python train.py --train_examples=78125 --win_length=400 --experts_per_token=2 --positions="learned" --lr=0.002 --epochs=26.2 --final_lr_fraction=0.01 --warmup_steps=400
Rows from block 3 of a small sound classifier, named by matrix and row number. Rows with one number within an expert belong to one neuron, the router's apart. Each number is 128 + 32 x the weight over its row's rms, rounded and kept within 0 to 255. All counts start at 0. After the name is the row's rms in percent of the matrix's.
Before each expert's rows are labels from the 100 clips, of 14848, where the router gives the expert most weight on average: "responds to" is what is common among them. Only what is clearly more common there than usual is listed. The data: single English command words and digits, spoken by a formant synthesiser in many voices. In brackets: how many of the 100, against the usual share in percent.
# router: router (model.blocks.3.mlp.router.weight, 8x256), inputs 0-127
# up: expert up (model.blocks.3.mlp.up, 8x512x256), inputs 0-127
# down: expert down (model.blocks.3.mlp.down, 8x256x512, transposed), outputs 0-127

# expert 7
responds to: voice: low voice (93 vs 24.7); /m/ (30 vs 10.5)
router.7 071 [ 78 134 170 126 154 160 113  74 124  77 105 101 147  66 114 151 155 105 107 148 163 110 101 125  83  92 110 110 107  89 130 133 134 115 195 132 104 130  77 156 129 148 133 100 104 111  90 105  84 130 108  91 103 102 218 114 124 139 143  86  36 208 118 179 168  89 124 127  92 142  93  90 104 174 102 116  69 133 134 214 195  76  81 162 149 114 143 122 117  78 159 132 140 124 121 116 131  84 157 140 179 136 114 188 115 134 140 131  99  62 135 128  95 152 128 110 136 161 162 153 148 103  64 127 141 135 166 125]
up.0 093 [131 131  94 139 154 105 138 146 145 128 123 113 134  88  77 139 138  75 133 155  79 148 129 120 197 111 116 133 116 148 119 134 136 143 133 131 153 135 123 108 144 122 118 179  86 138  96 177 125 115  99 115 119 180 157 158 168 124  89 202 129  79 187  85 111 121 128 132 169  52 154 152 244 173 197 118 112  63 131 133  76 163 136 169 144 146 123 172 111  92 115 123 134 148  80 111 177 145  99 114 129  94 138 151 127  99  90 150 158  72 149 105 175  59 127 159 103 125  78 192 132  85 150 142 123 164  87 103]
down.0 100 [131 143 111 111 114 145 154 215 111 170 112 126 121 115  75 148 120  87 118 158 113  99 210 124 139 125 107 133 129  84 117  92 133 218 176 101 141 118 102 128  71 136 109 112 176 135  93 168 142 141 132 138 156 154 149  97 132 155  98 151 141 117 159 143 134 135 144 123 151 142 188 140 138 136 141 109 128 123 116 135 133 139 140 101 206 215 174 118 133 124  73 119 122 161 147  75  53 124 142 155 206 146 163 149 173 151  91 135 111 127 135  89 118 113  87  80 136 111 181 207 110  89 120 186 157 112 134  75]
up.1 076 [126  82 119 138 152 105 115 121 152 104 168 131 141  83 117 142 185 100 138 194  73 148 164 150 184 175 106  80 103 161 133 152 109 120 165 106 141 144 123  53  73 108  94 140 111 130 143 149 133 101  40 139 111 136 159 137 147 129  78 148 119  91 153 165 133 116 110 143 152 158 163 172 144 168 110  63 106  78 115 137 183 173 120  86 172 113  76 177 131 121 141 129 140 161 138  44 140 121 109  96 159  92 161  91 139 148  36 150  64 131 154 121 149 103  71 140 142 120 141 181 130 152 161 151  73 141 101 122]
down.1 081 [121 140  88 104 131 171 121 188 123 162 124 130 121 115  45 142  88 123 106 110 134  94 173 119 129 125 108 184 141  67 121  86 135 199 175 155 128 131 108 129  65 140 117 122 117 127  97  98 151 127 112 107 132 190 135 158 105 168 115 114 133 122 153  70  98 142 119 168 130 144 174 130 164 131 121 171 135  90 115 123 120 132 108 113 191 201 189 111 184 121  72 124 117 147 107  71 103 122 132 135 190 168 100 146 113 136  90 118 109 100 125 108 101 122  76  94 109 124 171 195  88 144 108 161 121  71 102  74]
up.2 095 [130 138  82 139 158 105 151 155 149 132 131 108 144  97  83 128 153  54 121 163  86 141 129 128 199 114 128 148 110 139 124 123 139 134 141 141 160 144 119 111 152 134 125 165  76 129 102 161 125 119 110 129 106 170 160 152 167 127  97 199 118  85 186  79 130 102 109 148 172  56 153 163 226 176 183 129 122  59 144 148  64 164 140 172 137 137 105 174 119  92 109 133 131 144  72 125 171 153 106 116 134  77 122 136 114  91  82 150 145  80 148 106 170  74 127 163 109 133  89 187 139  78 158 146 124 161  88 104]
down.2 095 [129 145 108 115 114 152 162 212 111 173 114 126 132 116  64 147 113  86 114 157 116 103 205 129 141 127 106 134 129  81 119  93 138 213 180 105 145 118  93 129  73 144 105 113 175 132  97 173 142 141 129 130 151 156 157  99 133 166 101 149 138 116 162 143 131 135 145 120 140 153 195 139 136 138 143 110 131 123 117 138 127 141 141 104 204 210 171 122 134 118  82 119 118 157 150  80  52 124 144 152 202 146 169 153 173 148  91 131 117 118 136  88 112 104  93  81 129 112 189 203  99  91 120 186 156 106 139  78]
up.3 098 [139 141  87 133 152 109 145 144 144 127 134 114 136  97  84 128 137  57 138 160  85 135 144 142 201 108 124 137 114 153 125 134 135 134 139 130 158 139 117 111 144 125 126 155  90 135 102 166 130 118  90 129 117 174 157 158 174 122  98 219 120  85 203  83 118 112 111 147 167  48 144 156 215 173 181 125 118  78 137 144  60 167 144 184 134 143 100 167 119 101 114 121 136 137  91 115 165 145 102 123 129  87 140 131 121  88  90 159 138  92 146 115 169  75 128 170 118 134  79 184 125  98 179 146 107 168  80  96]
down.3 097 [129 141 113 112 118 142 158 215 106 169 113 124 131 118  63 149 117  88 110 159 112 104 203 131 140 122 101 136 129  75 121  94 137 211 173 104 145 123  97 130  75 140  98 104 173 138  95 169 139 137 131 125 147 154 150 101 127 165  98 159 141 120 153 146 122 134 139 125 137 152 192 136 125 134 150 111 123 116 117 136 138 138 134  98 200 210 185 128 138 116  78 115 127 159 148  77  51 117 142 149 201 146 166 152 171 143  88 130 115 115 139  80 111 111  90  75 121 105 187 201  99  85 121 185 155  99 138  77]
up.4 089 [141 113 123  96 163 109 121 144  87 101 159 109 110 112 113 123 167  30 184 145 158 126 131 141 210 159 172 103 107 170 112 135 111 149 158  77 155 127 109  85 118 116 116 164  34 131 115 160 139 116  53 122 136 159 146 130 141 179  87 153 104  75 154 103 106 109  98 153 122 171 132 185 141 172 147 103 119 100 148 162 142 177 153 134 168 109 109 141 152 128 131 149 149 165  96 104 142 136 136  93 140 113 195 138  82  75 106 129  83 127 154  94 138  87  89 128  81 139  89 179 134  96  99 126 123 136 146 139]
down.4 108 [125 127  83 118 132 161 158 197 110 154 104 136 113 115  69 130 103 114  71 122 131 123 189 120 136 131  91 158 124  61 107  89 148 205 195 113 135 138  89 116  56 138 103 112 158 120  90 120 155 151 116 103 154 175 150 139 108 171 101 130 129 122 153 122 105 122 122 159 121 147 176 139 138 149 123 151 125  97 140 140 140 134 135 108 178 210 214 117 153 126  62 144 109 147 129  67  70 114 139 139 196 119 116 142 126 141  79 124 115  96 129  88 121 101  69  92 105 128 175 190  85 131  87 169 142  74 136  65]
up.5 121 [159 120 107 108 121 120  94 113 175 109 122 108 130 121  59 153 167  95 121 159 123 168 134 149 207 105 164 114 108 145 154 167 115  90 115 127 176 131 150 117 172 123 138 151  94 170  95 182 127  80  42 149 118 181 142 147 164 135 133 174 149 117 170 110 180 118 118 153 180  70 118 150 186 158 150 127 126  74 139 139  92 145 154 168 111 120 111 180 133 113 125 132 155 132 104 138 189 154 122 151 147 112 131 136  95  79 113 141 103 127 152 170 181 105 146 142 108 134  87 139 198 129 178 132 153 160 114 122]
down.5 116 [123 146 123 124  92 152 150 213 121 176 117 111 115 128  78 141 123  93 116 179 112  99 209 119 114 133 101 136 142 103 127  95 131 217 167 109 115 115 119 147  81 133 112 127 188 130  96 155 130 138 120 156 160 167 138 117 118 144 104 154 149 141 158 128 150 167 144 113 173 133 191 112 143 130 134 109 140 144 107 136 132 115 133 105 209 218 155 107 135 138  76 107 115 151 157  83  80 130 116 149 207 169 173 145 184 143  99 135 123 151 118  95 136 138  89  75 166 116 173 201 111  86 103 203 160 129 151  81]

# expert 3
responds to: voice: low voice (86 vs 24.7)
router.3 078 [147 125 130  97 167 142 163 135 131 153 151 131 204  91 137  86  90 136 139  84 154 132 147 196 132 122 133  81  84 155 121  91 132 122 150 147 109 173  36 156 148 117 170 128 109  45 169 127 154 105 148 158  74 125 180 157 152  94 143 149  30 194  79 153 128 111 111 133 138 168 132 103 131 169 117  69  34  95 163 165 157  78 148 148 132 128 141 148 151 112 127 158 124  99 147 127 137 110 131 109 146 143 131  97 162 159 129 117 134 142 183 130 109 139 187 157 112 154 143 103 103 143 159  97 134 164 159 138]
up.0 101 [130 147 151 146  72  94  49 128 128 115 136 194  85 155 119 179  92 100 102  97  98 128  95 108 182 118 115 127 138 113 173 159  88 101 113 141 139  89 178  84 117  98  84 106  98 144 155 120  77 133 139  91 166 146 101 160  87 144 121  85 176  60  88 139 149 179 144 110 102 116 164 156 139 101 122 113 135 139 115  83 159 204 107 183  94 109 116 120  94 168 147  83 157 130 129 131 100 100 123 148  88 133  84 133 113  89 123 163 146 106 129 153 123 103 146 132 150  62 125 116 138 163 104 121 137 131 110 151]
down.0 102 [111 154 122 146 161 134 143 191  95 148  96 154 131 124 150 140 112 131 134 128 117  92 194 119 150 116 159 153 139 190 136  91 121 195 148 122 154 115 116 109  82 142 138 174 145 113  82 129 119 142 164 201 117 154 144 147 134  87 103 121 120  91 154 102 170 126 135 114 210  79 140 154 132 120 141 134 144 183 134 129 123 161 117 115 188 198 133  62 118 111  78 129 117 171 115  81 127 139 149 186 205 127 132 113 171 128 103 132 129 206 125 153 150 110  83 165 205 138 123 183 114 147 155 158 130 185 125  78]
up.1 100 [133 146 151 146  71  98  48 133 134 119 137 193  85 153 119 175  97 103 105  97  99 126  97 110 182 117 113 124 137 114 173 161  87  98 113 137 142  85 181  85 117  99  86 109  94 147 152 121  75 128 140  87 168 152 101 153  87 140 115  84 175  62  82 145 156 181 136 115 102 117 162 159 138 102 125 107 132 139 117  85 160 205 109 189  92 105 115 123  98 169 149  83 156 131 132 132 102 102 121 152  92 136  86 131 112  86 121 164 141 102 129 155 124 102 146 137 142  64 123 116 139 165 105 124 134 134 103 146]
down.1 104 [114 154 124 144 160 135 141 194  96 147  94 152 131 123 151 139 112 133 134 131 116  91 197 120 151 116 157 150 138 189 136  91 121 195 149 121 153 117 118 110  79 142 139 172 145 115  79 128 120 140 166 198 118 151 144 150 135  88 101 121 120  95 154 102 171 125 131 114 209  79 141 152 133 118 140 130 143 182 135 130 125 160 118 113 189 198 130  64 119 110  77 130 117 169 115  79 125 139 149 187 206 128 131 112 175 129 101 135 129 203 126 154 150 108  82 167 204 139 123 186 118 147 153 159 131 184 125  76]
up.2 095 [154 161 158  94 124 102 122  86  70  97 106 111 115 146 201 114 130 138 247 127 149 151 101 180 138  87 120  96 111 123 151 140 125 216  75  93 155 105 137 114 102 120 130 207  98 151  69 159 142  98 116 108 119 169 118 169 102 119 144 172 138 108 132 158 113 120  84 164 152  81 145 144 108 127 109  44 116 143 152 142 139 128 163 152 116 185 167 173 161 145 110 160 169 133 151 126 119 155 110 116 175 175 130 159  72 108 162 134 137  82 154 156  81 125 129  88 110 129 127 126 138 166 159 151  88 104  78  96]
down.2 057 [135 167  62 115 116 136 179 139 162 129 136 126 174 131  80 122 121 200 101 150 124 100 143  66 146 120 189 149 116 212 108 121 115 145 142 153 144 128  94 114 114 125 177 177 182 110 112 171 149 138 211 199  82 165 176  96 144 121 126 114  97 122  96  89 175  99 105 128 167 109 162 150 200 128  98  56 128 208 130 114 107 144 110 170 183 154 160  98 123 102 119 125 133 178 179 126 165 146 143 191 145 151 106 139 171 151 135 173  79 166 119 121 113 111 111 203 172 133 123 159  95 170  50 139 161 157 101 109]
up.3 099 [129 149 154 149  71  98  47 130 133 125 136 195  88 155 124 180  91 109 108  88 106 126  92 110 178 121 110 126 137 104 176 164  87 110 113 141 138  88 179  87 112 101  88 109  99 141 145 118  74 129 148  82 165 134  98 166  90 146 128  79 178  65  86 149 134 181 145 110  96 108 158 157 129 103 116 107 137 130 115  87 161 198 111 178  91 114 125 125  94 166 145  81 153 129 123 135 102 101 124 147  97 137  82 127 114  94 130 158 156 109 128 146 109  99 142 131 153  60 128 112 133 164 102 119 135 134 102 146]
down.3 102 [113 152 120 144 162 134 144 190  95 145  96 152 130 120 148 143 115 129 136 130 116  93 194 116 149 114 160 155 137 189 136  92 120 193 148 123 153 116 117 109  84 141 140 172 144 114  82 130 120 141 165 202 121 149 143 148 134  85 101 124 121  92 151 102 170 126 131 117 212  79 141 152 134 123 144 133 142 186 134 133 125 162 119 114 187 195 133  61 121 111  78 128 116 168 116  83 125 139 148 186 206 124 133 110 171 127 103 128 127 208 125 155 153 108  85 169 206 140 118 184 116 145 155 157 130 190 123  81]
up.4 096 [133 147 150 147  76  91  44 137 125 126 138 191  87 154 123 174  91 110 101  97 113 131  92 104 176 124 111 133 138 111 174 163  86 106 113 139 142  90 183  83 118  97  89 115 101 146 149 119  80 129 146  86 162 141  96 164  92 138 134  74 183  67  89 144 132 176 141 118  94 104 164 160 132  99 118 111 132 133 114  86 156 200 107 178  93 113 133 134 100 170 146  84 159 133 124 138 101 104 125 138  93 126  81 124 118  89 134 160 162 106 131 149 119  93 146 128 149  69 125 108 134 165 109 119 139 133  98 151]
down.4 104 [114 152 120 144 158 134 144 189  97 145  95 153 132 121 147 141 117 130 132 130 116  94 194 116 150 114 158 155 138 188 134  92 124 193 148 124 153 117 115 109  84 141 139 169 147 114  81 131 121 142 163 204 118 147 143 146 134  84 105 125 120  94 150 103 170 123 131 116 213  78 141 153 134 123 146 135 142 185 136 131 122 161 117 114 185 196 131  60 120 108  76 131 118 168 116  82 125 139 148 189 205 126 134 109 174 128 104 129 129 208 126 155 155 109  87 170 205 138 118 183 117 146 156 160 129 188 124  81]
up.5 091 [134 144 151 150  74  95  42 134 126 122 141 189  86 157 125 171 103 125 111  91 118 130  93 101 181 122 107 134 140 117 171 160  85 103 113 136 148  94 183  83 117 101  86 125  99 147 151 112  85 123 143  88 165 146  98 162  92 131 128  69 182  66  80 154 131 175 132 127  91 108 162 163 132  99 117  97 133 132 113  86 153 200 112 180  97 109 142 135 102 175 156  89 155 134 128 139 100 110 124 138  97 129  86 130 120  87 129 170 160  99 129 136 112  91 146 133 140  71 120 110 134 172 104 118 135 131  95 146]
down.5 108 [118 153 121 140 158 134 142 193  99 142  91 150 134 123 148 135 116 128 129 131 113  91 195 117 150 118 157 152 135 185 133  91 124 195 149 125 153 118 117 112  80 141 138 166 149 114  78 130 124 138 168 203 119 146 144 150 131  85 100 129 121  95 153 101 172 125 129 117 209  78 142 151 136 122 143 134 142 182 136 132 122 158 120 111 190 198 131  63 122 109  75 132 121 166 113  79 122 141 146 189 206 127 134 109 175 127 102 130 129 204 126 152 154 109  81 172 204 140 118 187 118 145 147 163 130 186 124  78]

# expert 4
responds to: voice: low voice (97 vs 24.7); reverberation (64 vs 34.6)
router.4 085 [157 137 112 144 194  95 142 135 103 127 149  74 183  74 172  84  75 132 142 139 175 102 136 156 137 105 110 124  78 130 140  91 104 113 156 116 179 142  56 160 173  94 149 113 133  56 152 139 150 152 124 137  78 130 190  95 152 134 160 117  44 144 116 126 135 114 130  74 139 141 111 133 118 209 112 119  34 103 168 209 145 111 143 138 138 140 119 162 156  83  91 176  94  66 100 134 107 137 115 109 128 138 142 111 139 153 155 104 109 161 199 119 131 158 154 129 108 142 100  99 124  98 128 121 135 134 145 129]
up.0 095 [ 91 115  98 172 147 152 150 163  93 124 140 158 153 122 117 152 201  58 157 167  99 108 215 115 156 121  76 196 146 165 165 132 139 136 154 112 129 155  98 126  71 154 122 127 112  97 112 183 112 168  79 175  88 157 157 132 101 149  82 169  97  91 196  85 147  96 137 113 142 131 179 162 123 113 167 164 143 102 108 115  79 158  80 149 147 203  84 123 101 103 116  97 118 180 125  72 110 145 116 163 100  76 100  99 170 126  67 156 123 180 107 174 149 105 109 133 100 122 116 163 110 115 193 181 133  73  70  89]
down.0 077 [125 110 141 119 112 112 106 193  75 119  92 149 158 126 187 138 151 131 134 143 113 105 189 119 156 120  73 113 128  76 124  84 158 198 110 102 156 118 119 106  43 127  97 136 151 128  90  95 142 133  97  79 106 141 119 159 148 152  71 137 129 109 129 147 130 125 118 124 110 138 159 158  97 118 128  86 110 135  98 114 135 154 128 103 178 201 114 122 128 118  50 132 167 108 137  52  75 106 151 134 182 145 162 132 135 140  78 183 129 102 136 145  93 118  47  90 101 110 136 176 142 138  80 172 134  74 149  52]
up.1 103 [138 145  95 120 119  94 128 136 114  82 138 162  98 103 162 150 111 135 157 118 105  87 165 106 199 138 150 152 113 109 201 138  97 178 114 141 144  98 116 121  65  96  25 120  99 131 128 225 111 127 139  98 140 191 149 145  56 117 109 137 105  69 133  97 172 151 115 157 157 125 199 132  96 145 148 139  93 112 126 130 107 197 135 152 108 168  60 157 127 139 113 119 145  82 164  71  93 114  89 157 110  97  63 115 109  82 120 199 152 158 147 164 134 151 102 123 147 104 140 151 158 149 172 171 103 113 100 101]
down.1 120 [115 118  94 147 148 115 139 201 127 115  91 129  92  98 129 134 112 113  97 108 111 119 206  84 112 120 109 150 114 148 147  68 119 208 143 133 118 101 101 150  63 112 116 121 166 108  92  99 112 145 121 149 168 109 137 129 129 129  73 119 102 128 118 145 168 145 132 116 178 110 134 111 126 153 123 153  94 171 178 185 120 124 118 113 185 217 112  88 102 144  57 126 117 114 107  65  91 171 104 161 209 118 170 111 150 131  86 134 136 163 123 126 132 124  70 131 163 134 115 187 134 141 134 198 106 141 145  68]
up.2 102 [119 123 103 122 124 122 126  85  84  72  63 148 159 136 108 112 201  82 140 115  89  99 136 140 163  73 124 177 123 162  80 144 127 175 132 136 172 206 129  98  73 134 147 189 129 138  39 179 142 149 117 141  76 145 136 171 145 104  82 129 133  90 177 114 150  85 104 153 128 127 133 170 140 132 120 137 118 124 136 119  86 178 123 147 156 148 128 111 137  96 108 137 150 174 153 100 111 149 175 187 141  99 137 177 153  87  96 107 161  82 135 168 150  83 150 155  99 144  87 151 123 133 137 170 141 145  80  96]
down.2 079 [110 147  89 131 139 107 171 111 166 150 141 123 120  86  66 169 137 135  79 141 150 105 113 108 121  99  83 173  96  67 136  98 108 122 142 110 133 116  81 139 115  99 116 151 129  94 159 135 140 143  65  67 136 186 132 165 214 162 129 118  99 126 141  95  91 134 117 130 104 155 178 119 212 165 127 116  95 127 128 148  36 122  87 116 103 128 136 137 121 139 121 116 137 134 138 121 106 159 120  77 118 148 143 158 111 128 112 145 131  94 143 162 111 130 121  53 102  99 159 104 103 146 114 156 105  64 137 122]
up.3 084 [115 122 121 148 115 127 130 104 115  81 101 154 149 109 117 147 177 124 142 168 171 118 173 157 140  92 142 170 137 143 149 155 124 156 152 145 120 150 111 129  80 126 117 141 101 108  70 165 105 136 111 130  91 165 157 178  94  99  73 178  96  96 199 125 142 126 133 143 177  98 182 135  92 121 177 212 125 104 113 128 108 177 111 144 123 160  81 126 112  86 129 102 127 120 164  93 110 155  91 143 110  86  78 162  90  93 126 165 151 179 117 226 103 129 152 121 118 118 131 145 183 118 194 185 135 119  60  99]
down.3 079 [ 96 110 122 124 131 109 129 181 124 117  92 144 115  99 128 154 123 131 111 124 107 110 176 108 133 107  86 151 128  74 129  69 120 194 154 115 141  97  89 131  45 113  81 110 142 104  92  85 140 162  82  76 146 118 151 155 151 142  60 117  99 102  86 136 123 148 102 131 118 137 170 131 127 146  99 105 101 132 128 149 122 144 101  87 165 195 131 115 122 143  55 124 137 108 115  55 136 151 128 119 178 126 172 130 132 118  62 159 130 105 128 123 103 108  53  77 108 101 129 165 131 113 100 184 105  75 131  52]
up.4 093 [108 133  84 153 101  94 149 118  94  87 115 126 128 140 212 132 155 127 173  99 132  92 179 117 183 107 158 153 141 146 171 163  86 216 126 160 124 132 109 117  75  98 107 166  75 132 131 197 115 139  81 143 116 218 149 158 110 105  98 137 101 106 175 112 141 131 119 149 164 134 202 151  85 110 130 134 121  90 104 136 129 156 106 133  78 181  33 171 123 129 154 120 132 136 131 111  82 128 115 125 109  92  39  86  95  88 121 158 160 150 110 199 117 164 148 129  95 141  98 141 165 151 157 171  75 133  86  89]
down.4 113 [118 103 114 134 129 117 118 178 133 112  93 141 113 113 154 141 142 116 125 110 103 126 199 104 130 118  78 148 114 103 147  59 130 199 142 127 138 121 106 140  45 117  99 102 148 108  84  99 114 146  91 114 147 102 137 164 137 144  51 105 100 111 117 143 155 132 119 112 145 117 148 127 128 142 129 142 101 151 151 159 132 140 110 102 188 225 113  94 116 140  38 130 125 102 103  56 111 160 119 145 199 112 159 118 128 130  66 136 152 127 132 136 117 110  52 111 130 127 117 176 142 131 130 192 104  95 141  41]
up.5 096 [111 119  82 154 148 134 160  92  91 102  99 132 160 117 128 118 145  92 149 140  87 104 164 128 175 123 103 181 128 191 136 128 154 169 165 141 151 191  80 118  84 157 161 167 115 100  70 167 136 163  90 155  68 164 169 168 139 142  91 173  85 114 175 119 144  87 120 112 154 138 151 165 137 141 123 112 128  95 150 150 127 154 116 145 180 189  87 106 132  83  87 143 128 177 142  86 104 163 142 170 121 106 138 112 174  85 102 119 139 144 125 117 168 117 119 139 149 153  95 179 103 109 130 185 178 126 130  79]
down.5 095 [ 91 116  72 125 161 112 178 139 118 132 110 143 143  97 107 149 126 116 107 138 116 104 138 115 151 112  32 182 127  60 113  90 130 150 155 122 155 141  70 102  79 111  86 123 117  94 125  96 152 162  73  51 110 148 161 167 143 166  84 131  81 105 135 117 110  99  90 146  81 161 166 151 167 154  99 160 102 130 124 136  94 150 101 110 121 153 150 149 137 111  92 119 141 110 105  85  91 136 149  83 132 109 149 139 113 121  79 155 180  67 131 122  94 109  83  52  72  99 142 126  96 124 103 144  97  42 127  87]

# expert 2
responds to: voice: deep voice (100 vs 24.9); /ɹ/ (36 vs 16); white noise (31 vs 12.4)
router.2 161 [140 128 111  99  71 211  60 135 181 141 137 106 174 204 104 125 172 155 115 149 146  97 140 123 117 138 112 128 165 115 155 127 203  84 121  98 147 159 168 110 167 195 123  98 129 188 147 128 145  80 109 129  90 125 144  97 134 164 166 146 194 182 146 108 123 128 112 143 108 106 123 153 108  69 122 148 205 144  92  74 110 105 156 156 104 102 105 131 149  93 148 117 144 106 130 142 116 137 166 132 105 151 107 126 145 155 144 129 117 124  98 128 116 143 124 123 134 141 109 109 189 111 132 117 115 111 109 140]
up.0 105 [122 138  99 141 172  97 183 175 137 126 158 176 127  86  90 150  46 105 119 107 104  67 165 101 182 124 118 195 119 135 154 105  84 163 155 157 155  91  72  93  72  97  78 134 108  61 146 149 120 155 140 117 125 154 156 121 104 128  84  95  72  60 124  89 131 118 112 140 119 117 148 159 150 152 150 105 101 115 134 141  99 203 100 151 170 203 142 122 109 133 104 124 130 143 146  66 121 132 149 134 149  75 134 130 142  99  75 152 142 109 138 108 111  55  99 158 125 118 135 183  50 143 130 166 109 133 120  72]
down.0 105 [119 103 127 120 134 137 123 202 123 139  89 136 154 124 116 118 136 119 116 147 101 125 207 106 144 139 118 144 132 102 118  99 136 213 128 112 134 132 117 111  47 141  92  93 179 127  57 101 139 133 147  90  94 129 147 105 145 158  62 130 111 120 125 110 166 108 130 115  89 162 171 149 139 126 104 126 135 144 125 126 129 146 122  95 189 214 134 155 133 102  53 131 119 139  98  54 129 134 139 162 190 116 172 125 171 140  75 147 140  88 117 110 144 120  52  90  84 120 143 184 140  99 114 181 123  63 147  57]
up.1 107 [125 134 101 134 174  93 182 167 136 119 162 171 131  83  92 151  49 109 121 112  97  73 155 100 185 132 123 198 117 137 151 112  87 166 152 151 164  94  74  91  77  97  81 143 100  70 151 162 118 149 141 115 126 151 151 120 103 130  83  92  75  59 128  88 125 118 108 147 128 111 161 164 143 154 155 108  99 111 129 138  97 205 102 165 161 197 148 117 113 132 107 121 139 143 144  75 126 124 154 137 145  72 137 137 141  89  85 148 140 107 142 100  98  49 109 163 131 115 132 177  49 147 128 165 112 127 111  79]
down.1 111 [116  99 120 123 133 133 123 204 121 140  88 135 151 125 116 118 134 117 111 142  93 116 205 107 142 137 121 151 135 102 118  96 131 215 131 119 133 131 116 113  47 135  88  91 177 127  57 100 138 137 145  91  95 131 145 102 141 157  59 129 112 122 121 108 161 112 129 116  92 160 172 147 136 126  98 129 134 138 124 126 125 142 122  95 191 215 140 154 132 104  52 129 118 134  92  53 125 137 138 158 193 119 167 122 170 141  71 145 134  90 114 108 136 123  51  89  86 119 142 186 138 102 109 181 117  68 140  56]
up.2 107 [107 130 105 154 169 106 181 165 122 127 151 172 134  93 112 148  54  92 131 112  97  86 171 120 172 123 104 168 129 134 143 105 102 172 165 159 133  89  66  97  60 113  89 138 122  56 131 120 114 169 138 118 124 159 181 127 102 132  90 117  60  61 121  95 142 108 127 126 125 133 143 152 151 144 134 107 112 128 131 135 116 198  90 153 184 213 151 130  99 119 103 118 108 148 127  70 123 125 132 135 156  71 142 144 151 118  71 169 157 104 123 126 127  55  97 161 129 118 129 193  54 140 113 175 118 130 128  71]
down.2 099 [127 109 138 114 129 132 119 205 127 136  91 136 150 125 114 117 137 118 123 149 111 122 211 114 144 138 132 143 130 111 117  97 131 217 120 115 135 130 125 113  50 136 101  97 176 133  56 105 142 123 158  98 102 119 145 101 150 157  67 136 117 119 115 105 180 111 127 119 101 158 171 148 140 125 110 127 130 152 129 123 140 145 125  95 194 218 130 147 136 106  55 134 126 149 100  57 140 131 139 179 200 124 177 125 173 138  81 141 139 101 121 110 151 123  55  96  94 118 142 190 146  97 118 177 126  74 140  58]
up.3 105 [120 140 100 141 171  94 183 175 138 126 160 174 129  85  96 147  46 106 111 108 104  63 165  98 179 121 116 193 119 138 151 106  81 165 159 157 152  91  71  95  73  93  81 132 107  57 143 143 122 161 140 117 124 158 155 117 101 131  81  96  68  60 123  87 131 117 114 138 118 118 147 158 144 151 147 104 100 122 135 141 105 201 100 151 167 205 142 123 112 134 104 125 131 139 137  64 117 133 146 136 151  76 134 133 146 101  79 157 139 107 139 104 110  56  96 160 121 118 137 182  47 146 130 164 106 129 121  74]
down.3 102 [121 108 129 120 134 137 125 205 124 140  92 136 156 124 121 117 137 123 115 151 104 128 209 106 146 139 117 139 132 107 118  99 136 216 129 108 134 134 117 110  48 139  94  91 178 126  55 101 137 131 151  94  95 126 151 111 149 157  66 131 109 120 126 112 164 106 132 113  93 158 170 150 141 127 105 125 135 146 126 126 131 145 123  98 191 216 133 152 131 102  54 131 120 141 102  54 131 130 140 164 196 116 174 127 171 144  78 144 144  92 117 107 149 120  54  92  86 121 144 185 139  95 114 182 123  66 148  57]
up.4 102 [119 126 104 146 172  94 178 168 135 128 156 181 125  87  87 147  46 100 126 106 105  74 166 115 177 123 117 184 124 132 153 108  87 167 157 162 147  88  75  92  67  96  81 138  99  54 143 131 121 163 141 120 128 160 162 124 103 126  84  99  71  57 120  96 131 120 117 138 122 131 149 155 155 149 148 103 102 121 132 140 114 203  97 150 172 199 144 126 110 130 100 122 131 147 139  64 127 131 141 129 156  74 141 127 145 101  75 157 138 106 136 111 112  53  96 158 129 116 138 187  53 142 129 159 112 131 122  74]
down.4 099 [122 106 133 119 134 137 123 206 124 143  89 140 158 125 112 119 134 122 117 149 109 127 209 108 151 136 118 144 133 110 116 102 137 215 128 110 140 131 118 107  48 143  95  96 174 127  57 107 140 132 153  95  92 129 149 107 147 157  68 133 109 115 126 113 167 100 127 117  92 157 171 156 144 125 109 123 138 148 124 122 130 151 120  97 192 213 129 154 133 101  56 133 121 143 103  55 132 130 144 169 195 118 174 127 172 138  79 142 143  92 119 111 145 120  52  96  88 118 144 189 139 100 116 179 127  67 148  56]
up.5 108 [106 134 105 154 166 105 185 168 124 126 150 167 137  92 114 148  48  98 128 113  96  75 170 113 167 120 108 173 130 134 140 106  98 173 169 154 131  89  64 103  55 107  92 134 123  51 130 127 115 173 138 117 119 157 176 119 100 128  85 108  58  63 122  91 137 111 130 123 119 126 136 151 151 143 135 102 112 127 130 136 111 195  91 153 180 213 149 127 102 123 102 119 111 146 132  66 123 129 129 141 156  76 141 144 146 121  74 162 153  99 122 117 129  61  92 158 128 117 130 189  50 138 115 177 118 130 129  70]
down.5 098 [127 109 138 116 129 130 118 205 127 135  90 133 148 124 120 117 140 121 124 146 113 128 211 111 142 138 130 141 129 110 118  99 130 217 120 112 133 131 123 114  48 135 103  95 177 133  55 101 140 124 154  98 101 120 145 104 150 156  67 130 116 121 114 104 178 112 130 116 100 159 169 146 140 127 106 127 129 156 131 126 139 144 124  98 195 218 128 148 133 108  54 132 127 146 104  55 141 134 136 178 198 122 179 127 172 140  81 145 139  98 120 110 155 123  55  94  93 118 142 187 146  96 119 179 121  72 143  57]